config.yaml
encoder_arch: "swin"
model: "segmentation model"
dataset: "rendered scenes of coloured solids on a plain floor"
train_examples: 48750
image_size: 48
crop_scale_min: 1
horizontal_flip: false
rotation_deg: 5
num_classes: 25
encoder_norm: "layernorm"
encoder_norm_position: "sandwich"
encoder_activation: "quick_gelu"
encoder_mlp_ratio: 4
encoder_head_dim: 16
encoder_fused_qkv: false
encoder_bias: "all"
encoder_qk_norm: false
encoder_layer_scale_init: 1.0
encoder_parallel_block: false
encoder_inner_norm: false
encoder_drop_path: 0.1
encoder_patch_size: [2, 2]
encoder_depths: [2, 5, 2]
encoder_widths: [64, 128, 256]
decoder_norm: "groupnorm"
decoder_activation: "silu"
decoder_weight_standardization: false
decoder_widths: [64, 128, 256, 256]
decoder_blocks_per_level: 2
decoder_block: "plain"
decoder_attention: false
decoder_upsampling: "nearest_conv"
init: "kaiming_normal"
optimizer: "adamw"
learning_rate: 0.0017
beta1: 0.8
beta2: 0.98
eps: 1e-08
ema_decay: 0.995
max_steps: 12000
batch_size: 128
epochs: 31.5
lr_schedule: "wsd"
decay_fraction: 0.3
final_lr_fraction: 0
warmup_steps: 600
weight_decay: 0.2
Rows from block 3 of the decoder of a small segmentation model, named by matrix and row number. Each number is 500 + 50 x the weight over its row's rms, rounded and kept within 0 to 999. All counts start at 0. Numbers have three digits each.
After each channel's rows are labels from the 100 images, of 14976, where the channel reaches its highest value: "lies over" is the class under the peak. Only what is clearly more common there than usual is listed. The data: rendered scenes of coloured solids on a plain floor. In brackets: how many of the 100, against the usual share in percent.
# conv: 3x3 conv (decoder.decb.0.1.conv.weight, 256x256x3x3, each kernel summed), inputs 128-255

conv.0:395514466519367478487440477494512466503513574449480390511476529486469395431419489500480485510452541486454493422403479504549504492528440523440518431478522444504535519431506477497514478452499413489464519455464464521442489498455465535523481482444573589569436502509440445443384498424547431446552470420476513480549459443408553550523462480468405476539455450482454532399509356465479409509519
lies over: octahedron (49 vs 0.5); cube (28 vs 0.7)

conv.100:484475485456495456436557507454458466438455542452430542509510443494486397565431537440423535491506509442487517477528430450455450551430481442477468524526455421448476516596445494451443544474431402497500454507489450560414538446545506414528494520446491426367549384515427505488422413344538424488497505497489467505559482533460512562471509455444487544359493542545456514549500479470401435489476
lies over: twisted bar (85 vs 0.4)

conv.23:482465482486433487500568470459462514474557505502471557480542499535538499511560477497506520478546507467537472498505537547509479521527466561456470451525519503491431431421539505464509479401505535555496395494426548400494421528565502470529558560510582459480506516537521473536497475538402553493452455477440497473466498514570482487533426460442500507416533471484513535460523431515492490541457
lies over: octahedron (90 vs 0.5)

conv.238:516484471498494447544484487507467524479472534443478522449544508504531410494432545464476492420472543571528450607414562506436506473585395453514498470574454477474493468524442447486563520484481368516448492480492451443491452502453521454563500518510613520386475481518507528509561428576503512513509505525554493484570515549453454365477502487564544518439453497562490479427533293490495452441439
lies over: chain link (30 vs 0.3)

conv.123:444468508511449382517452478485532438531466590462480493582527512435455448445470516475510453563521428488473516505532546483538520472574364452541428545398489537478492462546507530522456491518449505395541500466515516495544559417424542511524431522457607425459467548548449485450394439484511504515522495423467508454477517496522499532500449490537560533521506473498575502456572505501446565523503
lies over: star block (41 vs 0.4); cylinder (32 vs 0.5)

conv.127:514478510492484494482477416449545521458518555440495427441515502528497390426390514413494429412471449514448467480424382537379510549512467487492514469506431420461542533477468473503616512462522510447497502512489490479475507533537472532471453496530505487555451533585474547500475447532439432523486449464533481509499546498425469363451513504480445450484551464426564513518579342483468469431461
lies over: cube frame (64 vs 0.5)

conv.169:517541494525535443495519506441530429603434535478428518440482403435535512553561521592551531472511464490446528523530560517507490517398498495500442471411395536520495447442418456489459500514466454494565441536488491431534535420527501467473540582488425516479510606551524453427484531465499427573435580490515564523355532509472494499609485477498506478442485559490483494466403586530493503504486
lies over: capsule (61 vs 0.3)

conv.175:564495507582422442500520494469482591543468596513527467422502545461539420528539520563502582536482357491476506466600547529512527565498502483490462426493536453536508477493501515442484574464517447507557475541553496522502495478552498439584455442527459448521457457503539560503406456491435520571524500389486485536350566515529480535538462547386554560431528512516546544511559435522472508541551
lies over: cube frame (32 vs 0.5)

conv.227:522515459477553506523473539557521558517529569469479475420505564514474426515374486418499476525411480460448478503427464512515471543434567454523519562538422431527474451498389546468505523519491486461525489471533485549560485516520439554456418547513317449559516455537548478421525477553508448476527385504474575479543469461469501471485479460446479526462535474536593476504490457402491430486460
lies over: torus (46 vs 0.5)

conv.198:498537490440457502479491497485466559395499526513481462508501564487512490556493463351498523507467421497474461586478426487461462458572429471502520476507554517517472435475468481476484555383510486575563446480507453513590426535491544438603461521543525396467494467474486584541492462529513517515546407544448529487431488531432470503415458472521356533499478447453496506423551489377458498439484
lies over: capsule (51 vs 0.3); star block (33 vs 0.4)

conv.110:541516472508340436490532536541534444446388510478481450461439532419492427468444510544526508420501531443500475459443500506502512493540409480490452513441459556524457506443508533488472583515521279477485399500517431472429503470382476491549476479544481492543508428505488485510517621498408446529497501441471515525380552498508437578497467434505473565515455459443597543560460428478495436556602
lies over: star block (59 vs 0.4); capsule (37 vs 0.3)

conv.125:541468534526454528498595511527527526466487550483487487542449493550442425499461542433491501513411468490504428483460445534565468533536508522479434511545527507415462456494528454454511498414456552547519517555480541378478541545503498470518519569499518552409519421532479455449597636508554432504509526466461492503533494534455487500500433507490522474459513452468456504448469448496460542499466
lies over: octahedron (77 vs 0.5)

conv.109:546488484498521502551510480550557398523523491450501487558516507398499479485268405515485510413515563449462546540466536510504487501511500552527521461427449472525496538521516483540465538522461490401530503480483456496585541496467481364482560538505498275519517512525462364384558516405572517481497452469508505508601515570552523486563485522446531434570545432585460508488493427557461533545487
lies over: tube (92 vs 0.7)

conv.153:411562486615444485359492546579488531477378490523447498495452534410437404473583468504506503478481503432491476506453462506537509507622464505489436459437520480577507483419450553478548458582504460523548540416483498491469460494484524407577523575493454548456487499638515500488456520454440494516620474470414507508380530510441454473501543480516491587458514518490401493540555473506478418495521
lies over: twisted bar (37 vs 0.4)

conv.25:387405460449526492534458441587505442457582513458414471445432470531467501467464552411418467508420504452475458565556536493569543460541500453481537414521510506501530515567494385538502499535456532446534397503421513442465465493411531515467527525472495483526508466491454493443482513498520563486505553595532489473493463559593427514534484420546491513500407500448439466401421482476543528515486
lies over: tube (28 vs 0.7)

conv.116:476467504528558565562476539465519460525544564472440462496460506519519510546523523482555554443427595501530446511494482477451407472473539439484472361556432498461454477477451366522504470537434417460418472481480436463449550443474473551431355493451565418581434447569532500520503481387471510566454507535552466481449513542492524447468503467493389421469503478476533442545504386506537478503437
lies over: cube frame (57 vs 0.5)

conv.52:415450491540493438538526491579421471490536527519483546488533507448464447576427561488486483479463466589484472512491482492490427451470397517461517538503482528458518582553476415424522483430400528531534571512589471535531511364469504522470573510523509457410486539490521449435450478400545461447502467453500489517538451380521480523519462527522549563486510450530509517489503541494454582507436
lies over: torus (51 vs 0.5)

conv.241:406535483538563484522434486534540583439467537433499478462507592479521441524524497409518472390447570470465537575500475441503505499524576455515477450463316368480523507516393538514534445485388452487415557511539317492462523505437516491484438493501481511527496481516536494440520464445539504546474493434500402533513525516509470460493449533496514470540488503502500487571496447548460402501495
lies over: cube frame (39 vs 0.5)

conv.129:536524488523478391508535518462497498542439499415483496510469494475488437489287393428488438510478389425490533547501461491505524492526438524532486488424518505486516509530584523431460521395433494462481483496514536544465486473496490399538505422455372361423559492590483429496472467497529470524489472410511504531514491446583434491495515509459550448564516480572516479512497401538460502631545
lies over: tube (58 vs 0.7); cog (25 vs 0.7)

conv.226:489516446405551466474511514441508540476559536527437511446422523497436462600590495499520495586530471493448407473460448487461440429526557442473503497502500504441540389502324537576494511480588548500538550564437485505511454527557511471447436547430459525500478492474492595503491566492455530537434507564452544435439444439448537485584527419550477503496440514485550429511475534404568461502445
lies over: capsule (34 vs 0.3)

conv.4:492457512451454339597507498474532476486465538388470555572501456509477441498478545439462495569385522465458529542548454490466495494467347543498487470481447449528481461501600392558557540406485562479512456506430438434602522541519489443547499549495461459424504543555535481456477604516522518476529452459505527439562478508449475450509478494371536560508531437568435478466463361516468469490452
lies over: star block (99 vs 0.4)

conv.85:472478517536496484478504526474499370412532526428554430517442480492457449450497470465523562467435447449550428546545384491475494529467494408483482457472472440461456446526527459502524477543470360450454469511450527540502546486482494438543562439464558482441509473490506456284501469398533508463412496416496435508432504481415437515437454535443573479431448505569487524552513505554473487511484
lies over: cube frame (33 vs 0.5)

conv.139:474443486428550513406488476492460536457441451547472487504524498434550429546420364526556502527533466562498468380571548504465486424543427543449544393522524492384458448530502466534481525402520475503607495503513506493573387446502527539375472451514548492554514462407454442619427498458501455472467520449500541489479464491478531501397466509534511485456496565479456498462537412475511552463530
lies over: octahedron (34 vs 0.5)

conv.243:502425477514419458505465542469400506516523518508466424456464512443511483517532537582509553537460440490536523456518490490469471437495421379478510416495482469563557438476489439495509508438467432488505400524541438459466405372546510520449470545488439563514497531526480483500421472447442476487445551428477534516448452458549413454542469592511471485461544457466491509447543526409481527524481
lies over: chain link (32 vs 0.3)

conv.195:485536496491485449460445488451521493539459542544519507522468498509493439483484477422428547537527458394441484582417466468542469475550477457555455530497540485492436459613521548489458498451493397477562550560557505523525478465466546462570457486498445444474496449453418485394527484472464503475640520455513577508533510487388514579397544465524518524504503440524458531386536499404435527506549
lies over: star block (95 vs 0.4)

conv.11:437530464525489511442461487447515543533493461469497519514502547425504472510468429512495504515517351429471473456407532485457490491580457487501519509497378462497515483512538564518447552437490390527378501491510465614489511505455479463510497473514469545496479467483486411522544396407529478493510456464467480508557508443463374596407520494500504538493434430471497490566526406485484502543543
lies over: torus (71 vs 0.5)

conv.65:421487436504513511438408523524461346531467497438520532468493474526494524468517500442524467500436496419532463451526439463349522506567529539513528512483441427462504494529503472520445479539442467512384590512512505512480458498578545497512519402500477578513503530369422443489442519494454470504441499485548468514616493500481427482478436477487502492513357476480463502542540515533403469519485
lies over: spring (54 vs 0.5); egg (34 vs 0.5)

conv.66:425493491517532527549484538553457490443520442397506492555515421488519502431548528374507448463427466535506467566510464488411500478521443489494565452492487457508519481503604430512518450545446461534468496476513525453530430540516478478549586503496565479512455452453386479554538360546483510497540539505436454499582502517557418440435472510491512493532445447553397486488499494465454482454490
lies over: octahedron (69 vs 0.5); bowl (31 vs 0.5)

conv.233:453440452443551509466477645469475510477503519544503509540507515512526508435489505452477484496537515551491520432487503449430476477457477407523516446433508551501404455474495412464448482545521408481527395540517474435537492464512499478548542531482469540464522455518452492533561549428451506458539535533516509495449475508577490482509484455505428462422486447484504492485475491485495536471463
lies over: chain link (41 vs 0.3)

conv.144:415537495497504528488490533502474433539353510440462572509516483514482509565572517486510435472445494506499505590477513478487506545491496514485472478486462560622491518491438337477437454496467497502490480479535510471449443434464472459530481538509514480464546420506443510545554632436527561479423565550532495507520515439564491423523465468546497477484489512544610486484480438412529521488545
lies over: chain link (34 vs 0.3)

conv.122:450496487531535430492464510530450546562457593465459515447558582451540536576500533499560536373519513471474461533540540513491484459476471483496474537501442491458542517534462488469479445512426445486444626536496510554499458562528574521394556562509547546486471558505465552365489541350457503552349624460534488540445481469483533477507502550494524581436503493534495493580507362481480458580522
lies over: spring (47 vs 0.5)

conv.173:506504494535496446559523575541425491498447471469504507478461544467512531518368487483496479297473583545507473471526595490536490494522278449506405493403501533538510486478611460542500484469467429509455479451459475505510470488455466446521549562469478476482441501558439430547507547396473501496492604469470463500431529500572461552490512500432506425527529400511524476474403445515495465448482
lies over: octahedron (95 vs 0.5)

conv.150:498509475515491471549455456441501504532486541431490445434505516495499427529456549416470451549439466449475495497500455476469435523557519446484362469481389401490482464512436440494538482523420452455546583445456481525585507463408487467508494492494513479574549465440484484324466511465560498517483531464543413520474521453363436533514496450523451451451451506573451432552505492516491467447462
lies over: cube frame (87 vs 0.5)

conv.130:468511511526487433498497526523513490457418458426490542540523585440502468484463481449520460358484419478477485605500519532441501511510323472514463523506467481567500489543574454521468454431482490542416491488552499461522481535538482414538543564476447450412458526545490400503548508404524482457519439471479425499506499531498394512501516520449474417505527418547433528455517325472474427534482
lies over: star block (80 vs 0.4)

conv.239:414501521506551576513420550487529567396512481465497448514516588523493512513456470452493536513464503553509461514476502449437452503544455433504535476554499522463457480462508466454446440461504491553560480440557444513597497513465487431603506523515592462538479413474470467460522415483489523478612574491510495495468493577412525507446474535470463478421478463491434473471593507499506385480484
lies over: star block (67 vs 0.4); bowl (28 vs 0.5)

conv.246:502506485554577380440480551505498455517350492422482545546516568407516507428472413434558490506521480493469487378510494461591509514499421430564507531496497447521510495567538536511557464549454375485565542492531429542533582459461497461524601451528455421491581475399501473480463506387482475517492526477548522504527512533559538425421527583489512433549521491489471489463441499514459453494464
lies over: twisted bar (39 vs 0.4)